A small sound classifier, trained from scratch: activation swiglu, layers 8.
Rows from block 4 of a small sound classifier, named by matrix and row number. Rows with one number belong to one neuron. Each number is 128 + 32 x the weight over its row's rms, rounded and kept within 0 to 255. All counts start at 0. Numbers have three digits each.
After each neuron's rows are labels from the 100 clips, of 14976, where the neuron reaches its largest size: "top examples" is what is common among them. Only what is clearly more common there than usual is listed. The data: struck, bounced, scraped and rolled objects made by modal synthesis. In brackets: how many of the 100.
# gate: first MLP gate (model.blocks.4.ff1.gate.weight, 768x192), inputs 96-191
# fc1: first MLP up (model.blocks.4.ff1.fc1.weight, 768x192), inputs 96-191
# fc2: first MLP down (model.blocks.4.ff1.fc2.weight, 192x768, transposed), outputs 96-191

gate.462:062196166157096184091122114126134065159153126134153148088180134084147165078162132113108092130136102102094164105175134160155102160142083198142117097122181130163127097132114087094087145084073088136120122092137137099105150121067127113161101148143189167104158127114151075137139139138157148148
fc1.462:111109156146079121143164090146183074127185087179149118127156144085159081131130143115100092093094131085142129089066107102184090132068145110135173150140124162114093088211099172165093103137146119155091153169118110081119093167120171138154115194151188172159120136076150108095094139130113096119
fc2.462:124113114100148150107116155159083069068058137172134068127129088152158148161150101132134083124109156142148151156165075084137130089149162131130119127153157073085102152157184120181125086146137168124180135140144113132077124113099150125144131066148134151139070110158103197119170105134068088108
top examples: mains hum (40); membrane (38); shape: clamped rod (30)

gate.601:085141149196085122135095159152159193129083113181102091085150094146143139095137081136128108115144144215128075147144125156201136110057112172176129147119111171149119088198144118084082103142114156103170152151086103107113135093085174108153176190078125137120142086134163148109155094149184140115
fc1.601:162127181140157139104106119103117148133165222155175107117126144147154090128103077107132188092100137122075125088162186115127128112103129176160100109165192197103104075102167086122094109156133101075090129092132121149157158046066084148051148098163107110082133146145123120188119139089131162111
fc2.601:082145100120085175116162050161139166123125126145174086133168161114151120163146148161078156129140141133083094209154152155170109160173152152128101124101132137080095128089196172139101135141067176139090068091154135128148139060191138155106097183116101143170140125118092075153103126122120142149
top examples: closed tube (73); mains hum (26)

gate.241:129135100067109153197101132062154168103115179126099133081098140142156134144133092200131136218154142166064124094094130118133106174092120134123143149119162155143129084119117141138121138122115154114110131127092143124116043176048135112121116129157118071155094141174145054127147159098092182080
fc1.241:162101150160174167137175120137128139142115143137073224143123126055115175141145061113066146072090097078136149106129145104084155125126085105185143092144168114141112187121111144140134115164132172115133173106113110149142134103131137120131171130189192088105165102119132138023163173105127069095
fc2.241:099184190154144112152094154149101103112104148189125103126156112126117157148127168134216126124139074118132165120139120109162158133099093112163111078125149137111100109129144154071132198129096127098117118083098109120152130172160130156062070162086048088155180102156068133141189110135134107138
top examples: membrane (52); string (29)

gate.401:136125104061140109104096125125180167084062088148040123094135134167132141150114174140140108146107154161134105151130122177138110156095156123115095138121080109121128150160143133213126148152148076117128137144159118106122135130096141102146199122142065107092111109148130105182160044144165152169
fc1.401:109145107176170139121165172230100114076135122187043083098125101055105109130122134153168108162097137081104104139134155167055134134125155121125107104094119171141127067117144096141118151104112131172181125170150136110108126101107148075140132147175163164141136196109127122095154174127203122132
fc2.401:128099129122160077177156106118099094151094108168140137100104098117135132119137116126126173154165119079180078127149113142177122136117140143176216180147075110135161194152142137146165172149177149123112116178167127096134150101078149143150109102137062125090154103181140168120138149051122153162
top examples: membrane (66); mains hum (34)

gate.300:157160204122160072126145170218108056088146152162133097131093156178120108120161122181076039137092144091107154114140138111135142142133100142121080149152155179147132059162161124073054069121093147147137101146144090051142137164165141109096152107104083136127071098183130134103157070115165180115
fc1.300:074136137167067087120113124169131141139084106129106136094143083088054170145161205147081152166096127120136096102112082105153079149157172126108172114110111079115141117122092203103115102151089158127140100108182126127128119080055114127143191160123149134128149081111130183142163117174148124085
fc2.300:184152106098111159142091150160128158225134132112113142164111104113138125142143125126107142156097123156135154138076131125142055130101141177095120097089145077120143143157132143075171101128120136093157075068135131040110161125135092097074112127095137143187149120199114130155122073134121115121
top examples: small (76); square plate (45)

gate.387:103147160164103122077162109193178134124148152145116137112111112167097118153126132139120134162121138124076150118140122143105127142180159093157076154175121123156193189135167150156163121182101202218074087107116088163148115133129098186144155133106114128143078088118111157125135092109069085141
fc1.387:109192108085098117126115107126122170143126152075184065149178094129153104106132129092119121132100112132111155150094128087135128151113130137111091123081186149136148127121160207107089111103183121116172184125097171095131107108127125094127136162085186142126069105196171092122125100169162124137
fc2.387:134188118128147162152120144118118144096073122079127174097120042133122081101158113210103120094176121083125069116139127162126112109105174161126117148154125190133086105129088139107161107131141134100141118143103075174150166181133086143131123166093151122074115130142089193119126200106148122116
top examples: square plate (94)

gate.646:113121125102122089104142191129119149168162118074082155107151144094145125130155211114109119137132120134117101130106134135074182224174158102122148098129135103099156177105157117123144081093178125116120143141118144149121160134105137155113103112113216137102171110094087162085132089102104209156
fc1.646:151164151175109162124093118054118168105118196112119119098100200063135115138134176132107127159138113127112095102116104144128114184108204163123113077123149097140145122164176155110167099160155144112088129146176083143074167181110130121179158104129242123113092125108165086155123158104087090200
fc2.646:114134024164093077140091093160116099133114150187140086136149106142101144061170107115139096135128097121174169174111105194151077135132076135149190077152137134191198114107155117151135118108135130138107143174166119134145130145075145064095131112085088194192135109203208117120128106089134088105
top examples: mains hum (45); string (36); shape: clamped rod (35)

gate.520:160125135142085094164144151121103127066098069066152114176190118161155175134098098114156132112121151150162061160141149119126094132140128181098101086192101116106125133129134100096140123098105154147105066112141148148133140143111101079169194137094106118080100151137107134135139153125073161112
fc1.520:117088115121157114082096201137115201115104130120200103105177089140151181135119089150158143081160116153094137192154122129154157110103146125097138143182153151126086128131175122078120131122086168124126123145118067133116107151039147070078111158090136102159128112143162104124141101153183054196
fc2.520:108152091135086050161093138093095100169174102162100099164115144079140104120105162193142102121145139151114141161134155104072103134144135118124145124113205131160160142138038113092121075115102147191150141156146080172171124190190095120138129062139131125192077181150112136173111103145106110169
top examples: string (92)

gate.187:111106121154118126150121194153167063114094170103125103119090166094129146121075091108130113177094162111104112180105103132135086122118088182164166127130119169135097160101123110090144172162058105155117164178174149086143156053096187163118113143125150119111116079139119113133114166117117154119
fc1.187:130054118124091093097125164141144125089111159124193143056085178116150049113094109137085143167109093073132137140095158144065061098104141128129203078137156166142117156143125126124143086140116053092170155136150122110176152113113168119146214181151148149142118097128159144134173163184131089148
fc2.187:176096151147162080086111140154058142070109175124115103063120139165103143115171050092138118088131160087115089147124154159087098086112099157209130078106119103122141131092115186171127121106162154101137153104146121112127182167116109078123138089119072170097126143169118128121143164093150180177
top examples: bar (58)

gate.204:172128163136149133114101130156136123168167086175118132143118116130090166113134172142142154159153125144110141126097119117141156104130042134101084115157141135166129136160092138153155084110121141149109113131070105156098126125102173123132175126117147110135169127147162064155099167176142140124
fc1.204:133117162074128118078153152100092129154183092052059114100116107126147113147186164134092164153133139116147093160126140137168059144093107082155081116125144107177103112175132118096136053108182171090131079033134150158107133104143158120170162130153113127094057147106152105147103136130155086110
fc2.204:156145157130122154092118067113113113112122081082190186094156132107094145160124072098109154145062097106144113117114134129116141104106141123167126156073128085121155127130119147130062110093129168096152146163053111165067148179131115095199093174150150088173145085194106167116144155102120138117
top examples: string (58)

gate.322:162113115147140164150121128117104055174126131100180151100176101126053126180135148146178173153089072158117152122110120056121168159136132136155084147123120170135120058106128155096129099149064085123091133118075057095111120135165189154125077151124138141129126117172169118136147094097191124116
fc1.322:124139153115185111130171125153123113124149118166103092167162132159146157145154097106122159157156192166177130139095163108161182099117048094072192120179100156135109080105180096211138160126130143129131134171139121184130113103081071160129146153139154104104132164095099146130175118117135112144
fc2.322:138153147076074172140144095121166134163104123181092125159078126152144155176128136089098139117158109171108093137111083130172076136111175086073085154068079110147202185166139162092171132132152130173148158151159130152118180139159113157136133161129090144113108075128132131137117139121161117174
top examples: ring (68); large (67)

gate.51:128151155210102143147147104128151091149092114119122153096129120093150170089158120089162110054091131110161098120133138115083108106084059147162087078092138117155195161146098135183152138111090128136120121097158166114120127183179098135146136121156107139058077130133074074142061113140140109163
fc1.51:154094140146137124116138086136063090135082078161129112143198097144125128092158151145148073130135118107074093152178119123093095085148129187115144122177151081125122116087093105125125151161105146063186120141131172082130100156167146148157079095199059135133118178131224087130170064110131159218
fc2.51:132147135104098169113127124121091165159164137189111155152109117076126104160136087144089116156114145131123124109107064158125167158137106124142202148158173125144169152104175102133115106136128156144055132176149090120123103112110136082104151126120127122156085124141136172169135102149104158075
top examples: string (76); small (63)

gate.656:170139134109091146185118162148127090145105173124134073157160143197114136140075175101100178088139145090131128147137143107175209050131172101108103177116103175135134135148106124159131143109077152150100128077150136114182114116094135163115135118191118146138148077159179145160116099133092127109
fc1.656:104181145062137138192094141142097151164066223172163114139120140131146105139146117168112117089146119111102112077109136077179122078143113098079168129138200141183156143116151140141112118155176162132156128070104130117159123130143097121125120151126105112156114120246115128139190124125132151108
fc2.656:136161125122126131151131052121107138102094071125087103087108130177135120120142057140109090143123170085138164161152145125057161154135150077166141155171171173106082146072055138148085107118174167169104150178211147086142157180142113201156114123133071145140189095155078127094121127130145140162
top examples: small (84); bar (50); ring (50)

gate.489:125159182108142144186156093083096204110120144154090132099130140177071111114129115134160090158155198150126153132161165118137142088094112181194137113175159080166061049134214087085146133122201126118139071102113130115139162160125167182121134163140140089174110109126143168156161111158065167098
fc1.489:161172111087064114121107071127199104120111116132143142147123156089149124110170097151082116152157138135110155141139152135131087102138105115147174089156165079116122155179157183124131106105112107138090098172159149108162112112125081149199131114169138121108131199165152129113118121116138129122
fc2.489:149213126091065185166146098126122090143127133129121076127147141167126099116110121145155084092151079122133149140144176064189114116077119180148094119094126165206167086083167129116076115170159113120141116095108098121093115105085159156104112145114108112147191118080095159093157090128118097056
top examples: membrane (94); medium (83)

gate.356:061175171155139139135121165151102144160153136168138160118108077133151093113122056134153100071106114071177099132167130141107081088106065131158157095162111117148095137107150145094090130137092110108127117084137079092128190152150148087138159186169123078155091097106145148064190141175166057140
fc1.356:137141102113121119072137176121170122110122096138182109126141158113089164160165101122104144114159088149140167138071146176151153126164143188061195170054153170150131189068153179118132047118128161176120174184132194146112065114113061118150162110105139124128132172140135128084091111135122172116
fc2.356:165174120190101125141148130160125109191176141087141169154172100159100115116124087154072125125172105116109185124112053150069148156117113168127124138152109123103105123065104161085116082144119165123049119089108107092151059160070090144177094223114079086184149171136144122085124053122127098121
top examples: ring (37)

gate.99:134138164145113130096206082128174170100144164078102172101077137105155113116073132107121096112121139110124129157132149064099157131147127123120148154141132118201142184099147109156058117134147151114141105105028189126130135159115076188154118119114111158161186103085175154119110137122133053113
fc1.99:142115167114175072124108237175176111138149138124117124192094095089144168077179107187072171107155094131127191110089154182125154111100085129105101089176193128096121118164112150134120159124113140122129130124100161097150144130141173097060118096143105122094168141136179110175078102139201096161
fc2.99:147125059075068141120154204142111133106137161093145138131169133103205127127151140091159133130116110139107118094129120109138122163084134193089165108145118100146111135138187156152140107068097205086096077107184132134128125163126088143122125125071132139133148136072135170124148099101178083190
top examples: clamped rod (33)

gate.757:158100091142101108104092080105106054149158152157144124083098086126102124159131159145114131110125121118094162115131161105197094200163129118161111125118106129129167098161142110139091161152122101188103126106073139156107104102175187170202139128117077100137122147100139175049105078073145107154
fc1.757:138141082152125142076144073125036121137081134102156046144085139120108151132144153129097135115120090126135145098114138151128113132144056189140202137145053137165147129110094123153147192079125150127125112149140087118117098157113186132098131138148192087119150150032075097117161163148146144136
fc2.757:119157125162095147078049161090208129098121103159145131135062176133104085134118214133103168169120082124116119160105125116093122087171162101123149106192158102084157137072143167104147089175156126103142109092112115111096124159089077113150148179081127145118109138171110126141100076181146108126
top examples: small (74)

gate.118:104160157109144116185163065169107186085154125115118140122174146200087132079078110133138074120136121120120058118095168150168163093119112061106082123156202078109139018127138106156125104116206101125132199170112146131126110103149081163143117064140154142121168148109152137112093093151146119137
fc1.118:091141125124044092141157126080145120108162145135164141142073080090100132126175095201125097151122137106159088158082123142153127165107151062113095055110161121129062112173116110151072133114175162072134133127110152185154132146080122117139119122108144114108096134107086108088172183203141086176
fc2.118:133106124123108175113140147144168121176153145147134091177157145160158129150162101179110145104159075162128178157119127128143158138119132102163125089113112178090144123119135189098084101143151119151134084107155069159195156102108136124116136122082081133115124161112111084139066132064153088110
top examples: closed tube (83)

gate.729:153144159132089133149049129087154155091086149096103180125103150131106136084116107176127156082096141127138196110101065097076133090133184144183106155076147125094122144139070138124117086036120157104154098135078123153097077121096126138123129062126130132106106133086146149103121109126098157171
fc1.729:106167168117111138103138187125073164145124139144162146111167120159141079067117114188148132136130106117120131126124080095121168107128147135095088108104167177055084175095094141105102097106105140160168118103175094146099139096111132118181164121139131060194121213101108082091142118082172171148
fc2.729:142093208094104138086187088107097115136151088135167164140179182098116099140107184138119067153102120081112102076140109132148174072170102101157124131088159138096124195145125086130140126138147106081131166110125132127124165131133156123161128178108101166160097163156127129125148101115102182113
top examples: bar (91)

gate.569:145157107151093225135125123164145099117208163165081175114122113156162100172163135090136152162115086184128117075102156074083134156183163169109114168126123103134137210074128107082165122095148071144104154115099176121135087156085181126185134139138111113166129083122122139140118110156141099084
fc1.569:126178211069159119198132104082143153152112133124150139101123119124072207104064141108116158154090134136118137155177111173130135119128198069114102143129109150151202124078125089151102200094116125131142074126103132173119111109144122139089156112132132060085110133171116104098104114135170123170
fc2.569:134097190162152179176166092106120133062140135123115114097105127066123104141128149111130133110164152119154100134071141125111084139106110080105065139137113148073095114120165117116098133171088125114159140153176151127108139109187135098133160140128133103094104129173142139146185091085140116139
top examples: closed tube (97); medium (95)

gate.385:148132125124091147166101080178136170151112122135097089078072138117131128128085195145138147104101145140060118113118146135084156074134110100092094109173042180135120135174138131081127109095081074094069125104125122121133089143188150132188165094151161158168095152114096112152119108173113144130
fc1.385:142128120176111157136107123082085077149129075095177098112076166110136158164137133124186082115114076131121079136170120154077182101062097157180136141126104171076134072140105164108094120109074124128187187132163143114185121146096050131175129112108159146097105111127118125127081088071095104110
fc2.385:161192126100072102118133123158107148087153102152143149144139114092094138121172110120134176125129058117084191108099091108187118157147084107128126146134191135109099100110117123152124093091152056123097141169130177146107112157123141107116150103111103083142124171090113098143128095106214166094
top examples: square plate (39)

gate.679:090047120159059103143162115150124110144090165166144149095132135133126192116184179122131165115183068056136095151125109149127146177163142169159157139177109119133112154084110122081182159123159142111121058104161131119180157109147091105154163100186171152151130093100116186132146143097118095093
fc1.679:164160133179117143136120144102165163093132120144180157139058089156153104157122155169126088108142163101118055119118120089180119083096159126113136164150163063032175131161133102135097180123117139092151154095150122135122147065160091160109142120124189159123170121111129118158089155112192114168
fc2.679:090107123131151163079130162060189129130116131156108140140108169137128199098154155162113128124086142122101142068137164082141151122171164168117111113139163164089139144131055122173128116134093101107084151150149176115109123188116145085097150126143083122132113154137081198087167133117149104093
top examples: large (80); square plate (58)

gate.530:052135110152107102137063108182118152122054159129094117146139123139155121119140130117177129101115143091118088183135114158118115090191115157144096118178123159131125118167141071060148097096135183113137137125159117108078141145176194105157151127109146066136098149173141133144097133087100094113
fc1.530:151110109113119111142115169112158084129155141103135144156096108085088136116064153136104065123137140161129198103078172160087108083140078165117114117226172096165121210110111144104131159131098090098098128174115116149170092165189160078162099127066134104153141166188118115073097158079154174205
fc2.530:175130141143134131076100101162164126165171142118151091136167144174158106108217120141126118114106192142069146149110132095087085093121056159169160118085139123076169130100150126180121152147122186067123126140120143183092098113110147088081148123075091102101138194161151169130108087123179060179
top examples: large (77); string (72)

gate.752:122158181135104078163122158133121132084176107163140138153128108170134132102154150140084179147139143153131093162121139137111150103107153141104131132149077161163073133069102107122123169058158163119195128149134156125174136148118083141144157089094153165146092147118125049118115182097087078125
fc1.752:093127161223145100103130132112131136105126099169167097118167173109066107145074140157173079192125147141148067175155119137079128108152141137128123131138115091177112140115161152123144113107142101166131134174111149056136084159166098122162135146165113108134140156116183119048167151134143130143
fc2.752:085108135099183127123111173161134140137095153169148101134150089081159099076133138128116114129144143140108141114140136087141139116090088118110159163160149157161121104183101182161105117160167083109148223150135192131120106098071165128121134155088138089080127149115124112183079107139113175119
top examples: clamped rod (91)

gate.742:151105136112112169136114106149103097162138126088108076169127160155190160147124183169156097127134113112126120142078115185148078110132128093145082138142117110121135161122120150096120149072199076097128141088211134149125152154095137088073078153163135160102165187134077117082106129124071112132
fc1.742:155086145092107107069168099152103136122124146149110165146073145051108165092089086103141141149150120146126162163118128138168125116124142089105153149097129164162076113182069132128063168175135103170125091128121129136129138099083109163167110152121059163102097156157127123111150131089106101149
fc2.742:150152072138162141177090134179105117132081108090136166099148102124132102152128137142072132117224149183100145134097148121167150070085156110105059122095157162163123100159126122154128101115171103116160108150130097111133153124092159154108152149115117111179127148108168179141081153135125206166
top examples: membrane (79); large (70)

gate.746:119162141196114115114117124157120094154087120110176112133097090137119074115120102141123193122119113158148123208167128116102182128065147162130089156092096158123114164181117120095109129130188144138107113129107126161135096155071101109101171103134117147147176143152163160092102082138151144115
fc1.746:183123165181118147133089172128135093148108066122104174110137127072150107146158155136107090134091144106141170172130173125104155070132148209103191098162166169125125121118149110098116126162171170109113151068105147072159210105145077105134129144101165136139163095120184185090160127127160135104
fc2.746:188113166115137125141172038118113145119136216149129111022098169154156107115086103108117169149142159098120117084136108147110163083151143141110122164128120063134073134087130119089119184188098133096143143109173081198100177121159144156172168091154186083156115122131084118193124187115092145166
top examples: small (70); bar (56); ring (42)

gate.407:080066122082131105099106093178131127146158124101097071175141138099179135141116135156205132106132120049131111121109086132106190161110142060118150086183093100170122117110101117112079109083103058147141124136125123080110143146193169137126143079202145148094161100110081107060123103184091126101
fc1.407:131153095144116114096120179209081081149160152146125162098139099177151126103073157135124173103086126198109106167159105156150098154131091132164146102120130138172121074130079182192081117128121134104119134160150186150105153124102073085140074143084122107133139141117124148176106131178143182093
fc2.407:120138186088115160115069102134080185153110128179149184199157155054106081181112136142112106161124121085137077088078189172150195145162131134147101177129150152073141109106098094132146148146121117177161114116101114180114133151130125136128143068069101116145122170149107095111140121087089202097
top examples: bar (99); large (74)

gate.424:135158144110127095105106177149130159132139177145165088146117137165172141120101144105116138085100116105182153146108106121156123075153028105081106090131104145099200131151182096160163115069116096198185110161121097130128132101151121097119119149097138094157136152053065112153146131175151120167
fc1.424:162021163130224091109091115137093196155148115135128127161110139090097133149099112112069188127115111137148111133125140110128166163172147075095103088118157164153093117151080143108119163084125084111122123098119106160152141154113070153129113107094148161111170131183111116134125120094135105156
fc2.424:137136134136071176139160124065145124111169077094057170165164128101125104160174148119116108079128186071155071153119113127182053170117104124120144093123095170141118143087147119059184125086104126103131116085184150155125090131132110105141106120122101135076110134117128164145138146144184077143
top examples: clamped rod (87)

gate.272:114128181126175167115093119070155177185146168129106066147092077094151070102086152094159171139120115102144154153112053149125132136142169184081087070155139146159096147148106047129115137056179184142109114108154100123110166127152122147085068126096128191091122140107093084113099117140198129123
fc1.272:116192115097112140158099086172105094142161098103099093167143134123124145094135160149098156211142173130170113120110115135122122096114144143112161159135175107144081127118128118147127110151141180186122143063173130059095098134110125133119082131146100061079144109090102138093104134153166154100
fc2.272:131041148124159139139125136164099106174072120103132101159086104126068136077118161094182076153134103127094085134171132133123158116131114122193136197232167126126149129167086121143097203143129094142136149153136130084119105122162123141147161129140172134045188135118094105137144137135124110100
top examples: clamped rod (89)

gate.751:124149126178135172111139090062187132159066117108107137146122067125133081102103098144147138108127074085090116108102135152127131142075124129118106088119074118152128189116124121147139064071151100122147128133149090140152138159099161142119157066116130144066198134065142160117095157151159110126
fc1.751:079092138093057149114070150108081052115114148118124144134109115159126135163103086083113090174122093086123165117139163132099095144168125149179082160104170126138120156142135128151158126114120144146142149127168107113161115079090117124118162146115137124158107179144142123104120081075054133195
fc2.751:124153170081137170154134114143131129130087089108143105152168146151130086142122130163120165141111104146086140119119122105117163093169109148135145156106145084125175132162123127090101107077072104176123165133111108106096146079071114128120128115163072103172097096114114163138163182155159140100
top examples: bar (83); medium (77)

gate.233:083143078069134064105127125107089159113145131154131072089139146139115173112048123138084119141165132119108094167119181129130085116113097118082081126149155134177160173132079101142078136127141159102103192151136132128125186152121112151147151154169130111150180078115131114135104165130084109111
fc1.233:111085141125123112166151135111097128181105085096111097136143105164136186126150187139159116127103118136113118056169109145151162134071130174128130172162110122132103168107126146149157092120136133146098082111110147144088099162064178119114168111175218104096146148172072092129152115097077122123
fc2.233:091187115104118100233129131200115075118085136160137073124095109106169148165164118079140105130099119156093146054142150137105164131135110143175124177166158111103079090122168154168090119140073127165124147068113162106128137134120105059184110158106104152154108139152084148106134110149101163138
top examples: clamped rod (59)

gate.344:070174110101132158143112171138115174135176115116104096032086065140092163131153104150092152167069183126053184117127127176153093145085203144144085128136101150114116158145145125140105074173155172123138148102167121191156121119129120142141140194094121102120122098132148164135237104114140109122
fc1.344:114134137150139125149136060152125125132156112141105108113147102173134171165074093139096092139166113097149088141167117090098133139144204154137164157192152116132165172101176101127066156094146124222148032140139090186078150110112134158111128131123153099113084117151131138164204143180070055154
fc2.344:137128117079118173089103122101146092109140118094104106102110146146113112072109139152088151140090175128135126113172082118112172128175058121192105137116105083150169178134140098161112099111134132123107100193132176105111122125056143118170127106129128126153136111136083088148125106114146195025
top examples: round plate (62)

gate.225:117163093106135125121096176164134132175155106105180129102194065122110123101121157162126169126151088103170079075153147154148059162134107128103174150106133142153104067126177133083159074122231137075110117059139146145115104085211104076156157113136109161132060113149176146136102145120052135135
fc1.225:085116135112103062183124127136058110075164143157077156105062132088103153099183104123190138199137145084148093180112129168106090174224108126101105108149087144124159152161122145112161134110086163124095132183130143102139115109097157131099092117122100079137081123074138143165104111140156189152
fc2.225:093087104177123113144168170068112139073182121143162091109165125099159170124079123100104112130165148161119103184136133156165150077171139096127151133183136097106124143148139074143171155095085142154169111205116168110157167115125150138158134157148112141175089130087076117159193141156114099122
top examples: round plate (81)

gate.353:125108109114179179048112128126082071131114160089156131113119154100142148089140155127146175137133121144111126130139107175106148076158118111128071126152172092055136130128116143122034159135079188125133161144176128094206131140103132174073090146090152095179167064120130104155118173160156094138
fc1.353:114136135058132108110102093075101144183150164135139170178152128090078161083105134135134127132150136123096106188152108082138134141108195119066143072166160170129175089133140130140144143124112112144108132135127134100085120152116217112186100130181124107156126148163124146140156105153179149093
fc2.353:124236126153124151100122131157150080122089139127152113140133163102058110139100122120093085070123143120170199054115107102129090095143165121136106162147115169113179083109100075145097191153223122058164150155078125121159130094121187115133155148136115092169132106129129118152090101145160117140
top examples: mains hum (42); muffled (low-pass) (29)

gate.463:111123080054162108050137185094184092155138115152115156146099164133108163097125125107153128165174068137145155116104091126138184143169198151136133082135059128203108107102163153148185092171081129116128178153131096192156120119131138157135126091122141164132156131167111079086163083168121154127
fc1.463:096139130112138116100090104105103128183137087127134151141160149121147102144142110106186130113115118169116152155129215146135073118113159172166177159128115147165102113075131094113179125170115125076108071177153046156117130118167101132082129164127146106088207160151094145173100105112142135134
fc2.463:134138133090146145143147099135143144118088143114089140140132147130112104159135150064130104105061121110117137125122187171143164188171101101123085129061153092146117138089104125081076174092148169158124133155092160159154116198186068108157120142160083119082124142146134096080114154154153144174
top examples: mains hum (49)

gate.298:109133158054110183121196154087138114134105106143110095106117114114147102205131089155096141181149081146070083139087093182104083120098094137102127146112137133194097155082141158127145090114147186137163163074172116099169131112105137182131160133152141184126145113089106099123137096073155114109
fc1.298:121169189160118139094135112148155113155158171143069062132159131131102112102163148098126148141102143104079119131114114098180128118119122098111117092085086146111136160071154116111147114141189084156148164122156101117143100082133145115108099111119111116121110136192146111126218091119177129095
fc2.298:137090144163091134092081143134074115132097165116121143088091194175161096202122052127142114120156109100182160194156141132172132149134186182173136137078132154177110169132104201134093077148132173175100102193140121114087130106105132157063128175088137130083116090139078095162094102113119179119
top examples: small (65); bar (51); ring (40)

gate.575:135140144170126117075197126144169154133181095104152174128165165150151107115162122136142103158125143205120170093093104108120128087129128090152096151131173094164186110109067181106137078133122111225073130203115166090081133117125063084125180130088149203135162089132053143097120141092080123150
fc1.575:163153102124171068079109140041085159115171147109125074131102083140153145120165176125160142124168113180152145112073137132160147120123150122105096191139137100107082155122168130124079132160138117154100089154142036145133155130057092077157184066134088142111132129144109143109119098119067077107
fc2.575:059066157118166147106120129169162147112153068098143151126120097137151158089077047162199174166101095071114159172154076147147119106108124163147102121172119114124109139185067133137126169144109147177087107113118140145096129185172121154162097118102163156104136144141109066152142185135073151156
top examples: string (73); large (66)

gate.533:154143144138142078157119148120148141155135104114135124145147108165024133157140149201133100140114125135105164123148040075102108140162115133165131096131143177091090164156113120110120196150096125095163120104132181146172156142127122181074187122119111166115157139153176154111094136089134089151
fc1.533:152104173141113128112195130118159156107122105113103146170121171182064193108181092132117075180154145135168143094145198152099098139110054126101065165116138091087132089112175084133096147072109129175109144130082099120078107100121140125132089105085148163089144067135067110156232146141093125167
fc2.533:096158109109073092142144150121189087156166143134168099132170141064191138160151159087114131169125062163122112152087151120121176122096162104125111140105077134146135141110094093154160080091094125103109167110153124081103148173121166108173096182150166180168103100149145169152071074164077114153
top examples: closed tube (62)

gate.202:147157143143039172120112175128129144150137072127110077131169103104143086157122117080131175158152151135133115172098127147150127159123191151141122108127158127117082150152107077120146119084138045155107095082171171151083128173128124104167124109076094102122143163168144057118090107088109124157
fc1.202:122137144094144162054165092129187158199150147126121102147084207119121147135128115138124032121164150145160113126144151173087092135151109154150098118054114156114123146080140096130118126135144120114149138100158112072160163113116134095104090152183153117119056114178158141134133192084134109194
fc2.202:134117124166136124132170168130166069102116158135123127140142060087116127131122160116121161082191093093112096172091078067170120113067191178134120145106176096116049096060155174137095113160077172134156110196135124126141147168116101178100126149185182081131103150168138101151126142051197097151
top examples: closed tube (32)

gate.614:070187113156170136101141089123097119093071143121107047094137111095107161122139089091118137169120145170135150081096102130089117035100132116142144158108092161156119164132090182135139137183105155110107128159136115091139141098108085096156173165062065143223186095148126142122118096106115102134
fc1.614:106062085118139138178092084194147176137134105093055100134148109125063112180055098119117097113178108116200066108153114069127125145183069169132175172188097128192122148110147172112105109146140151128125134111167164140108113128172128138155136153080142176126158139149122150045064154137095087179
fc2.614:077100140098162129178143096150091115145112129087179101083119124150096116075159110133143180087142089085130157101111169136138114118101089116142159120063113097121142103094080101145097132141161088103135139084168100096128084120126150158090197110109130166114124195114121083145101098136132161024
top examples: large (93); string (73)